From a checkpoint of a small audio frame classifier: 2.69M parameters, depths [3, 3, 3].
Rows from block 3 of a small audio frame classifier, named by matrix and row number. Rows with one number belong to one channel. Each number is 500 + 40 x the weight over its row's rms, rounded and kept within 0 to 999. All counts start at 0. Numbers have three digits each.
After each channel's rows are labels from the 100 clips, of 14848, where the channel reaches its highest value: "strongest on" is what is common among them. Only what is clearly more common there than usual is listed. The data: songs of 200 made-up bird species, synthesised, often over outdoor noise.
# convs0: first width-9 conv, stride 2 (model.blocks.3.convs.0.weight, 128x128x9, each kernel summed), inputs 0-127
# convs1: second width-9 conv (model.blocks.3.convs.1.weight, 128x128x9, transposed, each kernel summed), outputs 0-127

convs0.18:527482457546536430535535481513533477470458466455435475448465538468492417451560514424463431538536494404526512473523481399497530485460492451488567508604492450490579517527528497538500484541477495469453496489497481460560464469554513460464497491441577478491448467570589463501512446433505513550434514522502452497498525505485502474469462483490482551543492553532484518476522450499546568494475
convs1.18:486516529438522561527498488523518516406518474525552484533473530567501486527552499478521492558469453459527445512467530505480514502567480487562488556492534475512523482459466468483501497513523466475536481431436473468542452515425521597455384472489541486503540410448555568451584553494519478481477431525440509502534546515531502490457466448518512489472560428505551478490482521495398440503482
strongest on: low song; first syllable: harsh note

convs0.78:457480519513507570552491587484536535473557527446544478538595523440447456453499558523493561497402464503457456468498534516498551497528461464457564530478556511533460502477557519452523470560492508521495512491517470589484469444493425506449506515459468473532495477428478490507486458488404488405523469526480462485514472493449459506460507415493512509471520486533572503493453526465423478429484
convs1.78:420534455534404544543481466524512517522514574557543481528450481497517562522482477448378585465477491489504513487500521418468530506570536467431460526522494502484464488502490479467551578475521424508531585491510480510471469499511472472495571493427502561510533557458483512513541480523530486441537487501492484486511534486576531444478504572454526462449497436536439493535477436443473530467472
strongest on: pitch: middle; downsweep; first syllable: downsweep; first syllable: dip

convs0.106:506524494487474471503418543569431480442506529519514487580521490458489528475475499559426470466534562528475590518537395506483483518425483475483531455442508411444586477447488531478579511521495474501477476503479516500516486511529526497510513516479510522424465444447550476529491485508553469488485469405509458518536517553544506454522562579539553494539456550476544490461444436498436474509488
convs1.106:519453470465525454460496531508470487578499414458565567503491538508489539475491537452580494467527548497481445517516473498466443493520518531511503492562500511437525482466566498482505498522475466571514413482573533524464497420545483492604421495528538496507461519511531545570551520530447493491486529515505552471438528541471514471474437491574514532402489431552417477539501479444455514477523
strongest on: high song; downsweep; first syllable: downsweep; fast repeats

convs0.93:523545478536514485512497567578468461570480515509476475461503453491453485490485517469489458458547506468467554497513537504548486500554467439466555498455512496478478470490527468544434429525467539470471493493486510433444508458477482520485511467446548534495427429505545393558456553493472469494431481536450483465471550503513510486459385486511435574499393514578507491514496403450488511513534
convs1.93:426477420478477581588515470495522469530510512569544437579488481525451557484526483500508532471479543479535567527613458547484499461444526547531547475536484530510501502503477475479533470451539508531500505552517486441484477536522480557572490471518494513463501424469547565463541458451496503461572509526523492499444476531443449562494533485534590512559548528562473526508429505521434489462517
strongest on: low song; upsweep; first syllable: upsweep

convs0.64:504578486488478519469559572542511557488457480483523468412462486551467542463468529581479523540470521526528477490534558478549479516405518511515486470518473428473536453488521522461526540507460561475545456451469555572508488499501482536482498399415531584530518399545504484515526529493559480536495540521501561498533485529583557517514513420488477503461493573510508569526469463474450489512493
convs1.64:483555534458558486605481484480433502529474472491492533517518430474455477562560425482525473486456538515479479577509530529461573456553539503446519426581488462503471516505422521498546503469459548493519483490505500500453488496472530527502468524503540451462444494513499556511484486419549536532347538507468481483474561495479434487477534517478533513468481559479526580512422513481465544470481
strongest on: low song; buzz; harsh note

convs0.12:549547546491496565472467441536514525571500627531459467455603507428467502569512448445471526493500468476451501448496487459483511526518482466482443472460461501541492458510524494464487523565519478554484563502510453534516509522480466494501458519472430480517510498513562472425502446445496480449565459429563467487527486416497424491519485524503491472429510582463531459513558507463522569523482
convs1.12:433459548553446577497496445464547485510450504432482527531465529516525570516529443570452484500548501471485518509538556510433475575540431522515486509514511424449483491499507456524537507472436443564495427476501521493520562470457454582458480511507488500463462456452536460495513373483444520522558510500450498492521540533482498570555549506478490508434466487496416494514522499496483573477543
strongest on: pitch: middle; arch; first syllable: arch

convs0.79:498541495483488530480562495421486470474534517463507595441515465475530499466456475457471491484571550475530524490487472480493458488438535528485484503486424465501608490511537511518507525551487526471484380438449472508449463462460531524456472461521494568474467435516490567503518430495438555469510463500514516536490468529486619492507507410412499468462444556572508508533505468449480509516488
convs1.79:493491501450501448487506492479538430520454497480591560457511566482449517556503469519488490512514453522497470514411528536504482591429482489566478528485476436512539508472477502428525544505545482437524503505534587474570496474474501529483460566455505524585495524473491476481566548507491492417477498488519480491443404503488541526472484518529406459500543542540510526524577425462531498418466
strongest on: low song; dip; first syllable: dip

convs0.71:512506539424424530550500498471504493508518564525510479508504452446464551511537524499465463476440496495400477495522490483511440458502495499479497433532528492408473550504459495422473501482473512474573502511504415526502422513501481487533484526460472511466519448469475489487555440375535577467613502471488495492489460454404518540489461461481451519435466486510513464504465458486540540589509
convs1.71:464478490523539495565501487460469456502591500506542519487452484457497441490503564467534473493517504472511570497491443455534547467496500549422478504486482462498485510457504514460536445535489534578469507492507469493452684455473460478456536506462477526466499502540541511455568522510532478490492545541535543508411471522502549572513523470460532465517477454492519495422476475505490633548472
strongest on: high song; dip; first syllable: dip; first syllable: warble

convs0.85:512500513500478448506455518492516500482559439480476510460498457543525422461539520513570513522431528500457481508529485484568462566491562513475458479531486529538474497620492481492457463555511437379538509542529475471504434472510465486518516463449497461508502524443560526509429546523577495472494586442508440508470504503495487438444454483498547444523524478534488602512403500465500505506555
convs1.85:469517410567611548522528440490451479489501495498456476454502466465547450400451465480458561494478525590456454518479501499540417505521427484516462520488480491474419513485512482496450489532515502461534583391545440468464463527493504477451520532515509484469505529477446522518518533543540469565491475504494500549446523511526498489477526519469535510489593454470502531529515498469561450594503
strongest on: pitch: middle; upsweep; first syllable: upsweep

convs0.123:507532565469478492488463534491555583494489582490501541550653446542494482475534523502549535540485552509430503473479458499470443538516515488479466585491480581505451494563512462455440511496500469497472427507520506504480496497590459487500455475531455514520477397502483477466493500487494499481487527421473436526461510520497528539488450506461396472444519531413462469458465470484486531511530
convs1.123:551474551475608489572477564499490451524498499499471434506539474503556540477481458552485449530485501499490489560489482453470423528489486558484471543452494526483469497503538521445529541516556553582506495458560476475463502478516502535486522492496530511484533514562492509419493539535444523441521532512479521502517554527560555445553515485466452466483514514495438518543531593589462650484471
strongest on: pitch: middle; downsweep; dip; first syllable: dip